python train.py --dataset="short pieces for a synthesised band: melody, chords, bass and drums" --spec_augment=true --num_classes=25 --output_stride=2 --fused_qkv=true --bias="none" --qk_norm=false --inner_norm=false --width=256 --init="small_normal" --eps=1e-08 --max_steps=16800 --epochs=82.6
Rows from block 2, named by matrix and row number. Rows with one number belong to one attention dimension. Each number is 128 + 32 x the weight over its row's rms, rounded and kept within 0 to 255. All counts start at 0. Numbers have three digits each. After the name is the row's rms in percent of the matrix's.
# q: attention query, key and value (stacked) (model.blocks.2.attn.qkv.weight, 768x256, the q third), inputs 86-171
# k: attention query, key and value (stacked) (model.blocks.2.attn.qkv.weight, 768x256, the k third), inputs 86-171
q.120 091:098159156156099169103131175124124140129154085126120145152134140203109075121151172048126160127177124163138174190154136083135114171163159108177058125103101145141120166151108120107179103143165170066218131107132137165094111074122141163138159145160155115115123124
k.120 101:195120148174129195159133138136154113138169095085173139100146189102124113172151175143133139127158071094165106142198169183161047116121125145104097108091129096129181154082104155155188160199145147088110133156167110103180086101175161139148170107219148144132146114
q.121 061:125123072072165116088124069116125101125129149100142151129142144063109137140126082123162106095124115134190105066100106074117070100048117187096139110136143113153128111135168110155104109125114166158107118159083102130112040139114091100087071114136090134126193126
k.121 072:124117100142086099140086188160129129103069117146098165109146114150153150065109086144077163137162120168107139164150114115149166163139095121180112134157140176131087156125167118128085087113108095167124183101172129153130173174169137159172171116130093114117133076
q.122 092:114150185159108136113125153136122152126135082132137129145124117182119088139162190067111186125171141126131159175155117094122156167168144076195065152103094157112132187175094127087169096119141127086216121113147158159132115072121135153135169164144132129098129088
k.122 098:207110139177138203162135113113163110130172102097166104127166180090121108171168174138157105132162074089154102118189144184146057108122147145093136125094140073138190104084092150154189172187155133084087133155161126086181123109140162129135143120219151139121140149
q.123 100:120123195165092142126167151142119175126118110148146104165114136160096110140135207091097180123174145129122147172174107140156177174164181074195098164121140137092122155169088151089191100108121090121185142123177159159154179117133114124140175188143145113117097121
k.123 108:173118176151166166139163039112140094149160113123198086144158148085089122181166179148179121098158141060151097092148148162130098105114128111085158129096125073116172120131101154109164179138151119111098111128134155092166065101135112095084138127148134158128143126
q.124 072:109152078110137151115090125103153074107177123113090168120117141154152118117146070106151094119103104156151145131084156084110047119133096182085096067117088124181123121103150096144097176154186209085132109104074082124054035109126158176123087080136128140122186135
k.124 092:102140075129075129137098222148129160130105119117079184099114137169183121101109096112077144154125088189129159160138120107147126147157129160165069118139152171147089154102148112171112100141114148126144161131140110144106153138147152167188132116151134106136114128
q.125 091:120128179155075161155181166134123185122121127149138094168114149156112124129132199112097156137156144131101135178183120170183163179178190083188112146124157134094110131147083164088190122110135096122151145109169153137137217132148109119155170180142166110125087153
k.125 106:146131182130169143124170037114126099160160123117201095137139141086078119170152175132179125082139159070148097091129153152126100106119127109087146121094117080108157128146105148105155172123148120106119097127116154105152054091126099092077130128119138160139136119
q.126 084:089129156184124123065099164163112147134152077139084097117118114212126053151142118073118194120168141153125139150127140057119129128166111107165046130123104150120135175147113143102170096125117164088197144134150150164112059057118160150131156158115093168113162092
k.126 096:185118083174142194157080179139153175117144093089119142106169181144166097156131144156095108169158080160158102133186115163139116142150132143146129125091153126140148151084096150145181139163145138119108180124159116117155164133170170136167144124210128148110134142
q.127 095:133083151161093125121207124170116180121087170181159048154097159093074143131118158151099154138113137102118108110161110164194172126116184113154164161153188111077125103132111172116166109099068084189086141175187155137171186178137106095122164179129103124129127159
k.127 110:143132179134175127111162030122123106142142125138178084143137118096083125155133161152168131080163178083143086099118135128122144123127118084112164136101118097098144129162111147073141154088137096134116117099117167119157084110129086087075134135094113166129129106
q.128 101:136108098166167070069117152202134131150120136129087126091150109147133088121125138155086123172116150148140115145131105128099204115110115133127148130107092184085157177151130095125100019135068134154168115180131132141159179152126178130148167147108093126130133100
k.128 099:125132077158120121127131097194092139174114108125174117070123169124114068103115101128108109133123159116152108115100146118169164194144124139113110144068138136108104163146082139105181107122146097119181135123104216069134150101163141080124141119125091167204155083
q.129 102:068145083106169117083043135104111103117159067094068159080148095161148066102165092114150099125092109124124131118058114063042170090114076163090106139117089134168144158115171074154099077159148153110181089129094116143126137059078170157130126118126122124107138104
k.129 100:147128133147138124107111114150126148142122066140143151146125124160110079131120195105078122157171147145159150140127102103113179165138168109145125191105129174122129203137105097126156071124126128147205125128115138157129153106165152134124152180131113112150142121
q.130 104:112166117095123191155142154086143109177148146108096142146135165126094140209122145166150155114144104183176154179159177140125133153140129140132159127113155100140154144155142137093130134114156136088158115086115090053170099132121083137165124069194191124101091151
k.130 097:086169126131115153113136128081150092183109145099115128157111130085107126166161088122147148082144085152148111094123089087146135080154150145094135132155175053180115056162146132149127141120098117120087166107130153135140086137058101110117098108161098125101101159
q.131 096:139159162099114192168148116080150123166139123115148148173148154116095160200099160123167151090177099173163156153189158160141085151165141108147148125116201087149132099156124165104156185127164116069118133078129110067141088123130063129125111091176175119105072148
k.131 095:094140132115133137131140152070146094132118175096092118146120117089132173161138086142149160101132097139121106106132127129114119066129113135104160090163155081151132056121190147148085175127105117144061154113143102121147104156083094140148109091143131119089103165
q.132 091:158141135144139161127156157137150125178135163129121129147137152114075144202092173172126154130179113179176118182190132165127152159140143109151180134112167117091191142182128147076134095124118119114134122115152101065208131162156112139165143115177153129111099140
k.132 104:070165109143119146135138114103115109192112145086138114103132151069108133153140069139158150099115088129143089099118135128162136113137105139084137098116164072134095058140147139133133176112122105116077163112102189070136110133072092091142091064141099161115108111
q.133 083:186087161178109121158193119166127144142095187184185095156124145127112166134075171139113161134159167119115120156189139194205114161146166101146129102131136153090120120132092171108151135099089110155079184141170142126141137198194118092127150143114105142170108135
k.133 095:120129123116119135156151139120131102118132183122110096091130139106142161127149063147172131112070116098097110120115170162158073094122085143108117068139118086123135065117146177129121173138128130092069124135154134088131114140096117119140123072117140156110121128
q.134 083:126089157159108081138138085134112142093102127160175103131111107129161143058127102085124119134115173068067133082107118131153108116137145121126089117151107147146073100094112137164137162124109116161100175152141171206075152132137142096092121168075072123166141127
k.134 073:183085163080142104157130140140128126029149144179089118106139111167157164107126158149143102155087146092082166178138164185097064120116098134158112102152075161106165155093136135119089120142135172112125075155173050132114141157165167153129145128084173109102139138
q.135 113:155100113192152082075118185191146136145123148138115139105126100157112119107109166142088137169117141143124106159137096147100195127106124123136151136122089200090170169156123100132100023135069110144148119182159121163167185159159175162157184166126104116139125084
k.135 117:124134078168114135148137123183093146181122115097173115049133175106132103130122103138118132141113143116140091122123160158182144182143088118117112101072137150094100151130088148115181147127146098115131142125114221046124147117153123086155138107133101188182164071
q.136 088:113098142142115089144127081138100134085111102154160108115131101133159116060146106077123102130105166072075135080092127104144107113144130120120083119133099137149064117075118119170137176119123131153104169142125178185062133118122142091090124156079087126155158123
k.136 083:194079164094149099143136137160140146030147141191096115125133099191155131103128160134122107158110161099094161158135149147103098115124128121172119123152080154113180182098113137110107102147125161127161076166167055161131143138178170159113154162088173108120141154
q.137 094:066183116066132150129081117066108116116165056083093152114149106121123112139167103113169109108123080132126135108084129058074122120122084129128148156115155097174135125116157100141109169136181134093160083077083117116115105064084120170127081099149175118101134121
k.137 095:126127140143146118095109127126135150128117083126125150180131093148116109142123181115081137152188140163159149128139077084088180137130173104148149187131138159134128174132134083125126091111119133170162132127094108188130151120152125140113123181138124098129131140
q.138 083:079132093118157094083065134127092128095146080102078140080130083150148079075157088113135098136085122105104115111051094066050188102093088150109121140126083153147146141113151076148095074154133138122164088145099139171128167071091178155128125143106109121131146100
k.138 092:146122131145139123109117111157117157134120075141152151138131123156117088125118196110077119166161151143156155142131106114110171171132159112144124185099121182115125204131106093125153078117128128144198121137105137154119157116176147128127139172122115117154145108
q.139 107:147090127163130062096122109182105145095107122156155107100126092135157113049124107109108101150105164078076092095102086116131143111106123123127105130141094177106119120103114112154114098135094118171104139178136170192104167138147179114109137177069068132166159102
k.139 096:166096116129132104145122114192108162093143103158144119077159131156137116082113147130121100182090162103113148158123161154131120181108105109154112133083079189078123191100096116091139114130151144119172087151120135113101178115184162132133152127091150146158168087
q.140 106:168076163173120066109152102186119156092091141165190098124113102115150139069112126100095119148137169086085110096133092151159112122125146099139104119152123160102104102121094143149139134125083109169085153170146181189093158154157145098096134185072061135171147116
k.140 089:144105116105132110178132134151106123081151164150119103063151129132153173088110104158170106155064140080081125152130191188131072142092068135141126067113087150092138119093136145100101172136156150117103096142145104083116149149148142136145137083081165139129148102
q.141 107:156094155161126072106143088176106152091099124163185101120124093118151128061116121093104107137130178080073109090118093136152118118127138097134100115144115154108104106111101138150132136130096112164084148163141191182088158142147146095092134186061068136168154121
k.141 091:155091131112133101165132131164103134062150154165120104068166121142154159080105116158152106171080149085081136155130187177125091153083077118150136088108083164082142148078135137093100155139153152133125092145143097094123170146169154144144144102079173137132150102
q.142 121:078156088105166125088037133103122100132162056094074171080159095159146074112162091109154104119104102140137139115066123070045162084121071152088105135114102125171134163117169078157100095159148156100177095128100118141119121057083174163128126112123124123103131101
k.142 105:141127129145137126099110122149125151142125069138148151153126123160113077134123198106080126149173151151166153141131101098107181163142168103152128191109133174119127202137109096134152069131123125146196125128117137152127154106163143134125150178137112115156137123
q.143 081:192115168150102154166194128129164135160104181150185130177124147110105194172080175137127169120178136147149129157218140203188085159146165106158136111141174117104124102150112177106155156116114101126077166122164120092143107193175075110135135127148134132128095140
k.143 095:105133120115122139155140145092130102130131181100113110109127133097141175135133069146176146098081101114098100116122158158145084088120082146103126063151131088135124055117160157140103186135125125111053138127141124088130107147090103130150117077130144140106112131
q.144 099:111153100105137176141128168088149107170148144099070147143124162135107125205142138172139157126143083180185149173149149126113147137127126155125162134121138105137160161159162122099123110127146139102166111097126072054176108130107108160173131080187175119088113140
k.144 091:093171115141120169104128115086134113199101122085151150169105151088103108169153122108119146074167100157169111092122078098148144106166166152079124151143180083175105087168122118165154123110103101116107175106110173133137076117073093103118101132184086129126101141
q.145 120:175115169143084149173215128135150149139099197157180099180102171094104192164097166154111154133158144135134120147198138194208089174139179106167159120141169118090128095148095184094155166098120104146085161118158123108139119197172077110135127130149147128141118156
k.145 105:106131129115117135147140142098130104118135185113108105114132136095139178133133064149176136099085107111094101110126147155145080088123092151107130065152130085143125048121152157131106185132131131115056136127137116103130102147083109121138101080126138138096111134
q.146 125:085179120061128191159117102057119105137160099096100139137151157113125123183146112129183124083138097147162157124115160100123090133148118143116134133102167057171119116123156139113139196126195151091144116064090107068125069086088089128121079073164182126092115156
k.146 113:121138151118142125086121122082159121115116113129101147215123084133109111144138149108108129108187120162151146111131069068084162092133189123130155192158154093166135115142159105144094098117103120149143148119116085205149122126096126144101115165144123087096093185
q.147 092:060172093078146135108061126071112106121158064090076163099152101144133099115167098110167102116101094127131137112068133050052157112118082150113136148112115123179136144115171079144094123144172147098184087095090119133117123060085147174132110100138159110108136107
k.147 097:144124133151137124102113122142137157132121073133129151161129109158115091136126188109079131157185142156163152136136088092098181144137170104152136194117133165131131197135117088126144078114118122153189128126101126170129155112163142137119135182132117106136136130
q.148 083:084127103121148081082073122142090131091134077110097127084134074138150080063160085099120090145090122097088110084057091063067173098096093132115118145121091150149122133104134082156099096137124134135149095140096151178105161076099171149116116146088097129132159100
k.148 092:143116130143141116107111109166121161122124078148146147138137117158117096122117187121078113169159155137152161145130104112107168173126160107143130178102121182109128208127108090118146073119134134150198117136100133153116160115175146131123140169118122118157148116
q.149 101:109159099101135178136115176087148112170158143099065151133123159137107122193138133178145146119126087174179138177139153127099151132123116166119159138120133110134172155155160119095114094134152142100171104096123060067176112121115118164171128076190182121091111135
k.149 085:095177119155119159091124122092141117205103098080159153175100148102096090168143135090107146091168108166174117095120076086151162122166175142095118167134175096169097107175113115164168104110106102112127166111103185149126096104088102104120115145183078124134102141
q.150 103:149088128166121061094127127170118143087101141158152112111097097137165132040130109103092108162097165077078100092097086122134140109101127135124100122166084178110111117112122112162108088129091119177107142180143155204090172143144174125112145184074070123160170104
k.150 093:174105122119118119151112129176102152087158108156146132075149137170152134080101163127131105175094151100105145171132160175132101183107099123153108112093074209086120187101092110106144112140157149113161084147130116101096158116192164138141152135102152138155166078
q.151 128:079149090107167115088037129107121102127155058094077167083156086162149072102162088102149101120100104130128143106059120069045158082122072151090098134117093128174125160114167077165101090159143153103176094130099125147117126058085173154121129114113114126105134101
k.151 106:146122128144137126104115121148127152138123071135144151150123125159115075130127191105078123152172146149162156143130105101110180162133170109156125190108130178120131204138108096127152074127125126142196126127116138155128157109164148134125153178133115115155141123
q.152 103:152076156162115074123148091175107153097098135163187098123127102127147135062102126090113111134129179077064114097125113143158118128137143103136102115138117167117094103103099138151136145117100111163094163158135185184093160151154136094096130173078077125178136120
k.152 091:163091132111133098174144133160128128055143165165101095073149116142154167088120101163163105159060146087074135151121181179121077131104079127138127083121076143094154131092129149093101153138140153120108088144150090106118156153159149149141144091078170142116161120
q.153 100:133100132139125072108120085168100138078113095143153107095131092119159104047148094090104094139113159082083116066093099100139115104119118108122092134127105140117079113088100121158127145127102132164103134164119185191071137115120158094084126164054084144153174113
k.153 094:169090141122143097139122113183115159081143111187131127116144111172139117092100152132116091165117169104112160153135144134107128183107131115175127147106092170089145193109112119087127108141155155152185091139128098141131165120193155142111152154089160123155158114
q.154 089:200090185176109118142187115191143144147095166162201112158132124098099167127073173123090148138177148138119114134206112201193098156140169077170135120129163145084122102145068173104152143107084103143070158154160162141125139186192113093113142148107098143153112123
k.154 099:101125116119123123162145141114123112129132187113115098087136137099141173129135053152176140117071117102098104116118169161145096101115075137112124055133121100113127067114155160124110193135137133121061125129128138074127121149098105120144112070112140156116122121
q.155 098:083126091121155087090064125135102120097145076104086137078141090146151068075177077106123089135087119108110125092047115061066167084110090146093106140123075138154125154097144078168109096146127148127163096153095144172106146070079179140108124137097107124131160107
k.155 103:155119131139139117106110109159120157124131072152148150144135126163117085118120193109082111156166157144152159147136104106113169176133162112159128184100121177117131210133098097115149075126132128140201114133118127155122153116175154133116149177119118114157149117
q.156 104:181076170171102104157203112163131156116084190163195077162099134103120176111089151123104141145152169100102109122169121181196104154132177096158130113147144148089113095127087176118154157104089096161067163153157157148125153188177101087118132166106104135172123141
k.156 102:124119128110121125162140140117130106106141184126110102087135130101151182116131071150180128118071112100083106123122161169141067104111075147105126061139111103119129065114143158121106185133133139110066115129146116092121115151107119130140112074110152148103125126
q.157 111:194074154191120092125176132196135155122088191164180090137109128123120154109097158139086143158138165114107103137169109191178135136126166104143130110144119169069133124132081156116147101117070100166078160181173151155140163192178135094125160168102082146165131125
k.157 102:124126117120118129165144133135109114133139172125132099067139151102144159113129070147172129115059119094094105119115176178162074122117075147107113056119113108113124083117128165118125180140140127099081119135150144067123113138110123116143125072112136161128134106
q.158 104:104169099096146177124101176083152109153157123096067162128134150134108124192154130173140143126118081180184136166133146117086144125114111156115160141122130100140171161152160112104116098146163153096172097100118064086168104116104126169161128080183173129075114131
k.158 091:101166113160117156091111126102130138202114084084152162177106146124104079158137164092093150104181105175184128111126075080135184129162177130118119175130165126158103138169115105164166091118111101131160163120104172147129108101101107115123118162179080124134106133
q.159 103:106167109089131192158125143085133107175153125101090148138151166122100127206133138159164145107138088179180150166144175124119128143142122142124158130102155088141149142144152134095136145115167137087161111080109088049165088117108089143161117068188196126098097149
k.159 090:089164133142124149092129120084157110175103127101121132186109122096101105171164107113123148084172102166158110089124077064134158084154178137102140164152177059177115079169140126146136120106097108131108164107109155162148094120068105110107105138168091117107098170
q.160 098:136094141160130071107118100159107147087111114160160110103122092140153119048125119089110103136098175074073110089091095121132128109119124114123088112149094161120108117091115114161126122141110122161100142163137176211090158124145164115092137187067079130167162110
k.160 095:174094136131134097143125140173113162071158117161125117096145113170150130090107160134111112185107164110109156165131167156116117153105106098176117126106079192083154199092109130098137109145145146128168080158138103131119178111193165149133159152089157134139153102
q.161 105:126087132157131074117126092156100141089112118159156106110118100146156110059122115089116102129101182069076123090090112118136126113130132127116082113137089161136090118084113124169129130135110121164109160165135175188083157126131156098096138172074081122168153113
k.161 098:201080145108133102147141130178120144042148132189121104094143121170148130079118151138131102169098168085089148164134166173119100149115112118154116124115075169099165183091106147105121112147140146117160078149163090136120161131196175156121168155086161126131155129
q.162 093:129167151101124191167152113098140113177138121116138144165159158111088152213100157139165152104177106180164159157195171163139094161169136105152158133100193085142131112157127161090149179114155123077137127077122112048154084132132069128139112076175175125103073148
k.162 095:090141124123128133133148141082149090143108175108093107142117118088124156157149066144152147099122097131129094099121125111125126074133116142096151100159160061154130051133186150140091174124108121141067154110137125116151107158071097121136107087144127120097107167
q.163 129:173112165147089144163211138135144148140103211157170099178097168094107193162095165159112152136153150135133116150197139193203100169133181116164162124145165122086136095147095182092155153104117105154083157126161118107145137199166080106140123138153147126138116161
k.163 108:106135130110116135152136140103135097123134182111111107106130135089141179127131068145177137098085104111098104115123147160149077091120089155101128070150126085140127051121149161134103185131129130110055135123142120097123100147088110120136104077126135142097114136
q.164 100:145084136169124068108125100171102145094107128167167099103125090143152124053112121104108105143108172072072106101109098122134137123125127114124104111149088178111110122091116112149116114129103123171106156159138174200099161145164170118110142179074082128173161104
k.164 092:175089134132130104158129129193115152066151128166121100070163127168143121083122138139130114191070153094097147163120175158136106156118096106156108118099064180076143177090105126091143116132143148105155072162130122113111178115186167135131156125089158148132158098
q.165 107:076184086077144175122079145070134095145168084092058171116149142148131097163157111139161123105109086159164151144098150082080140115132091161104136142110129092168141149128172095126109121141182158091180098086095086092138086078091132167145118080168181117081126128
k.165 098:124140137144131135086119120125142143151118075124140156186114115147105081146134184102079134130191129167171150125134080075111179138150190113140134203132159140144127173149118101144149070122113112149187146123113134179137130109135130131109134183156105107141120140
q.166 085:084169084085157158100078162083132103150165106101057174101146124145122106164147119156161123112109095162167131162102127086059169124110087166105146136118120117149178157138185085121095071156169146101179087094109077089165132092097138181161131089171182109087127123
k.166 084:121145125159132138089112120132129143166116072109150154166115128139105075149122179102075139135194130166176138131130081083130190150145180114126132193118151153143116177146108096143164075115112097151188147120106165166129137096143133121124138174158088115145133123
q.167 093:088149143077106149172107084058106126090135074110150143130143108131155136091150099073169117102112101095104148080087152086125075119136111122121100124136132098193060100073128119158124225128180142098123131087089143156063085077107115125095093115113146129127134126
k.167 112:160100150111147108112120168113163151070137129140082138188118072186147135142136179112103141150153149139122168148135116102076135082119159108170136143178100160139164170107149112138102094135111152154150101157146053198130143133152137176117150182120161090111118172
q.168 107:108166135079133197168134114068135107155148111091111143159149164105106132206136130132165138088155098167180165138143170130130087133154135128124138125105174057165119120138138154106160184129174141083137121076111108057139073102097070117123097075172176131091094167
k.168 100:098143148110139135099131133056151095139112149115102139205108109103112142164140119125129142076172107154144123103128090092094150070135160140107158142177167066180138081141179131156084141127109116157103162105135090167161094139078101139116105140148120083085086191
q.169 110:084190097077144178124081145070140097145168083086072176118148138142125107164163119132157124110117081164170147137101141084080134116127091152109139142113129090163144153137174092127109128144182157091179089088102083095136084079087132172145114087170174123079126122
k.169 100:125146130147133136088113129119139149160116073109138157185113119149112082152130182098081140125194131169177146122134081073109194133145180111144132193133156142142122169142125099145146082124118113148179145126107133170136129109133127131117131183160107107139117140
q.170 081:137146120100132189166146129102143101186139155134133146149178172128088136208091168162174136107159122176169157181175190175147117165166137129131159122096164107129150159141134155092141147117153126098146144091134097032163092161130100125160132065188177129123082150
k.170 087:104153121131107144128153150092157104148114166107106100127119132095124127142163051126166149102119096134119094104130141117155115075140116135120128111153158046151125055141147177138122156140100104105075148118154152124154117138078122125134125090151119144098109153
q.171 099:084127084123171096080056131140096119104150072107075139069145094161152057083167092113131091138088118109112125106050106063053177090112084152090106134118081146150136158108153076161100081157123154123167096147102137156118151077086187142126129129105102130121152105
k.171 099:148122128141138122108112108165118155132124073148153147144130128163113080117121191109083115157163155143154154140127108102115177174136163108149123184097121175115126208138099096116154070118130129140205121130111143150123154112168152123114147174130115118159149115
q.172 101:175063157184118082141177113183115155115091171174181074138108123129133144094093143120098141144142175092085114126154122171177126145134166103142115104140117170090112113110089156128151133108077112162083177167157169164126162180176130084114146168089076132174128133
k.172 097:134116128111117122164147125139126111098135181144116098076138139115147165111134072148177117126050129086083115123119178178154064114117075145108116064127101110110140081116127161112121167137137145090081110136152125085115115148119132117135125081102151154115136122
q.173 128:090177117069132196166116119045125102146160105101098146144147159129119128187143124129180135083136091151168154140122166103113101133149116146117137129111153072167125128122160125116136183126194148087146117067100096072136068093102095137133101076178184123092109148
k.173 115:120144154122137136088125134082166125127113116111100143214110092136108110168154159108104148104190113165156149114131075066096157075143188118132142177168157096173135116140151116158119095118101121136133149122127101196149111117092118145097117166158120100092095184
q.174 088:103114110118117087109103118121106139073125113130129116103093106139179119043155071098109103126062156071082123079057111095122119096100110153099079111159076142150090109084134110167110131145129140164117121147107148209068154097117152124106125164069094128150181125
k.174 098:174103146124133117116113137154128153084151091163133149149131109182142121102102191111100103157133156123117179162134117134102120163117149115164113159122089192111139197118101097115135085138136145128184099140137086176105151112183162151121152181112145100134142122
q.175 109:126164128106130178130133173091157124151144153103090141147122161111103154202138139177138155127142085179182130171155133147115133138113125144130172128138156090119181147173147136091130112138150143106141100102128069075176109137118107167160124093185170128086117146
k.175 102:062188117148116170101106132069128110212124115059147161157108149095112129165126127103128165086158080171166116102127087107145150102145141144092123128144167103163091077165141109170142138121110101119100175120106164119128089118059089109138095113176085125112085120
q.176 110:176098169153087125169215123145143155132093199160191093176099156091110190143096162139103153133152152125123118133191130194207089162134182109164144114147163128091117090140088186106158167101109096157071164136161137122127132193170080095122129148126127130152125157
k.176 102:116123127107119131154144141099130102111133185116109109102130134100142182123130066150179131103085109104093104121127153162148073096118080152101129068151122094134124054117150160127101189135134130116056129127143113094125107150094111122135109074120141139104117134
q.177 121:178100166160092137164208135149138147135104207166171094170100167101108179159087165163106154138154158127127112149199145192206102167137180113160156116142155127081136099139090184093157151104111103157080163130165127105149138200173087098137130138147140134145116163
k.177 108:111134129112123137149142132108128099115137182124112104102132137094141175124130061146180133101078105104092106114120151160150073093123088149103122069146127081135126053127142163124110176135126130106059130126145124100124100142091113121128110073123137146103116131
q.178 085:115118131113115101141112090116110135064116097135149118110112105120173120057175085082124101123091142082090130063065119095145088096121119133109080118151107118156062107069122117172131182138138148153094135144113163190048117093102143108086111153080105136144181128
k.178 095:182097162110138113121118139139136154064154112176118146166129097191149133106108194111107114155147159127108174159140124128090119132118144110178121145150084178117164189114117114120117091146136161145170088146148054180122136119173148169110155188113164097126134137
q.179 110:102163120080108166158108148038127121128155117100127161141093122115126160136158134106161133094119070118126119125101119094092101126106106143137140138168157107163154104116168115145117160144183123093114088088108102108115108092120111178144096115174191101115144131
k.179 103:128145151139133147107093161065145149124137088079120159192143081137138164154121201099102172148191094172138142137167077109094150107129139086145149132160121176139108142116145066144126133114116134158106126125100080180097128117123097177150114175157136096080125136
q.180 089:092145154088094138168119101055108132096127111123163135146106113118158165084142094076169116108111117079076139076100137104133071119129125140124107120168146109183084071099137132162126215125172123110102131092102138168062114097111095127106089121120139121143128140
k.180 101:160103158100145118125101172091154131060149123140074149173129073175161178134124186122110134156137119141106172161142105135077108091109134113154140126176086176134152156104159087134085110135117170153125099149149023194096134151151140184140139167113165082079139158
q.181 095:158100178175112090101117148167119158140133101128170151133129081158095150100065180087084134164133144123072118139187129161104141145123132091175142128134107196121137115149082110148110108117108088110157108148119140205118170123182131158123148157119115100158083084
k.181 088:096117094145117115156134157177105124145118151110111112047147152134137147144139114143123140189076140110122128144130193178154135155133078108147127054087109158076123174096160128110138176153148160141126113143146156049107169146146146128180140102105156150156187114
q.182 103:139096122161133063090113116184100142091113119153145106092123093138158098050130105113101100149097158080086096093092087109126150109101116121118101125135088171104121129100119105152111096142097127171113131176130167187103167126139184119113138179067074135159174104
k.182 093:157108123133130106135123110191104164100140094159159123093154133160129105088112161127108101178111165111125146149124154139132133188110129102159111147088092188079127199111091112100157097132149144118181090149116144125106174109176158130119150144097144138163159093
q.183 090:129084147168127068115134087165098140111097131181161092107140102148146124072097130102126121143112181084075122121120114131150146142143133106130110112121080174121095131095115116130120125116104129170128183146133172188097157157172164099110139159073075122180145114
k.183 083:176088140128133096156149126213131126062138157175098075065151124165137107102155115155139111179058160089097146149110186165142092123132113126139106122111068138097160139098116149105133114121124153092132079167148124103140165128170180109117144104084151150118144123
q.184 095:184109176145085139176211112144148149136097190160191096176103157096106189150095165135104152129157145136130126137192140192216074156146178096164137112141166119094109096137085184105164176102110107147072167124159136110121109192174079092119132136128128135150120153
k.184 096:113124127112119136153144141102132105115133189121107104110133127098145180129133064152177135102085108107095100119128157158138078090119086151111130064153126087140132055118151163130102189135129133111058130129143112098131104154090105125133110079126143139101108134
q.185 101:076169088094167145086048147088132102134168078091058178091146111153146086132164100129155111122095094150152138134074123075051163096113073166093122142125099117168153164129181077143098079162165157104188084113099093123134121063082161176139126104146149119093131108
k.185 100:132135131151136131100108123137125154155121065128147154154120124154114078137122193104073131146179140158165151136128094095114185157140174110149128191111139166130125197138111095138155069121120114145194132123118143159134148102157146136124148182146103114149136123
q.186 111:160080145176122062095138118195116151097102140167168101111113092130151127057106120111095112158120174089082105104128092138146141126116135111140105127145106176099117120120098132142119099126081112171106145173146172192107179151161161115109144183069069131171149106
k.186 100:145099115127125111164132125184107137094142137154135107052157140132149145079106107152153098171062155088093136154120188179138095178097082124139118097086085175075132150102110134095127145135157145117134095142131135082105165140169152125148142090089157153154161083
q.187 104:186086170165095118168205110169123156116094183167195070163104148102116169129091162134098148137160163106111116131177130181209089156145176089161133107139152138083112098124079176106163171102091108162067169143159162130127132194180100084117135162113113136166131150
k.187 099:122126133109122128157147132117124109107139189127112100098133133101145176119131064152185130111073116100084103113127167161147071098116086145113128061146120088127134058113142168118106189134133136104059122129143120093128109146099117121132113081115143146106123129
q.188 089:110168082096148180133113163109140109167162129095060145120140161135104104195148134178142134132122093174182132170130154115101163135124114157113164147100131102123169159147158114094117089133152146102180094102112079056185114112102127153170128076181186128090110140
k.188 076:098168118163111142082123107118132128201104098110167148166104150097098068143134116092100134095179117166167106086122074065159185142151180130108127187118172098156099125178096127144171101108113091132149166109098196159135111096112111098110117149168073140151116132
q.189 094:185111166149097147164203120158138143148108181167179103169121157106109179162067170154117158129172146140137121157211140204209092172143169100163149117128171134088124101147090174088155160101110106146082165116160132094143111198184088099137135125141132140140109146
k.189 103:107135122114118134151150140111135101125130189118112098102129133094136167129141061145175141101080106109101101113118156150150082089121092142103128069147131078133124048121152161133112179128129131107057136131144135088135108144080104119132114070129138144105116135
q.190 115:075172086094161141094043134084129096136166063095070179095152105158144083120166099113159111115099095141144152129078132068050156094124078158094113138116096119178136162120177072155096093157164153100192094109095104128126112058086163166133122102140142117100127105
k.190 106:142129129144133126102115122145131151146122070131142151163121123164115079139127195102078128150175143158167151141133098094109182154135173100155127196111140162127133202136112098135153072124121120147197127130117135164133152104164147133122146182144110113147137126
q.191 085:090111097129137062086096131175094138089128111123098110079117103138159084059158074132098088157065156091085111096054110080106165101098106146111106139126068159122114139099124095149097087124111144170158112161105150193106168107107178131121130148081087136150169117
k.191 092:156115132143135109114117099185117150113132080171150144126138129167117089102115172115094100159143162128141158145123113113121145181133159118151115183100113172111127196137075100101155069123136144128198108141113132159116152110173169120099144169110122127161147110
q.192 110:183130165170169156127142110138133149126138147145131081135180127122087132183105158156118128204113147125137113109127145160130097101130150088093196149140136105089183141113103141088186134141115174122082152156195102151130100160130142097116130159130115178113124208
k.192 106:058177150138122123090118095136086118217117138158157099132151107118117120160105077121169135128165160149081142089136115099143146143181103134123165175154181095142107093174139154125134175106109081147150196097112170134136118128046106113139085145097078163153127150
q.193 097:143159181137177117093112101135122135122137136130131089105196087121086110180136128122152118194122115106113108068104137121094139059128114085091200137154147082100192169097135136129146136157088162109085133180196131184152091135084167102099127145101091191115102181
k.193 094:120133124165095117152159156143130136186111156118139103114143119095168159153089088152147114129185179102066097092146141114161132220131095117165155171129165129144124105139092168081121200102168065165142157062087166114127141134143099128130106134136136162177142097
q.194 098:141113101148135145166121150095117112146151082107125181153096137158190145121055136107104123038143106146148165195140117158120101175127136176143085116094144173192082083139113118141116135134184080138173156069078109091136159102174079140147124128139132079139084066
k.194 096:139114124122152161120093159115143096121168137110089150122133136143063097123146173119128156118093032137173143182149162148097109071089151157075107101120116134109146151082172078155123098166099199069124112198145058152118071154145181151155164080167181097111105135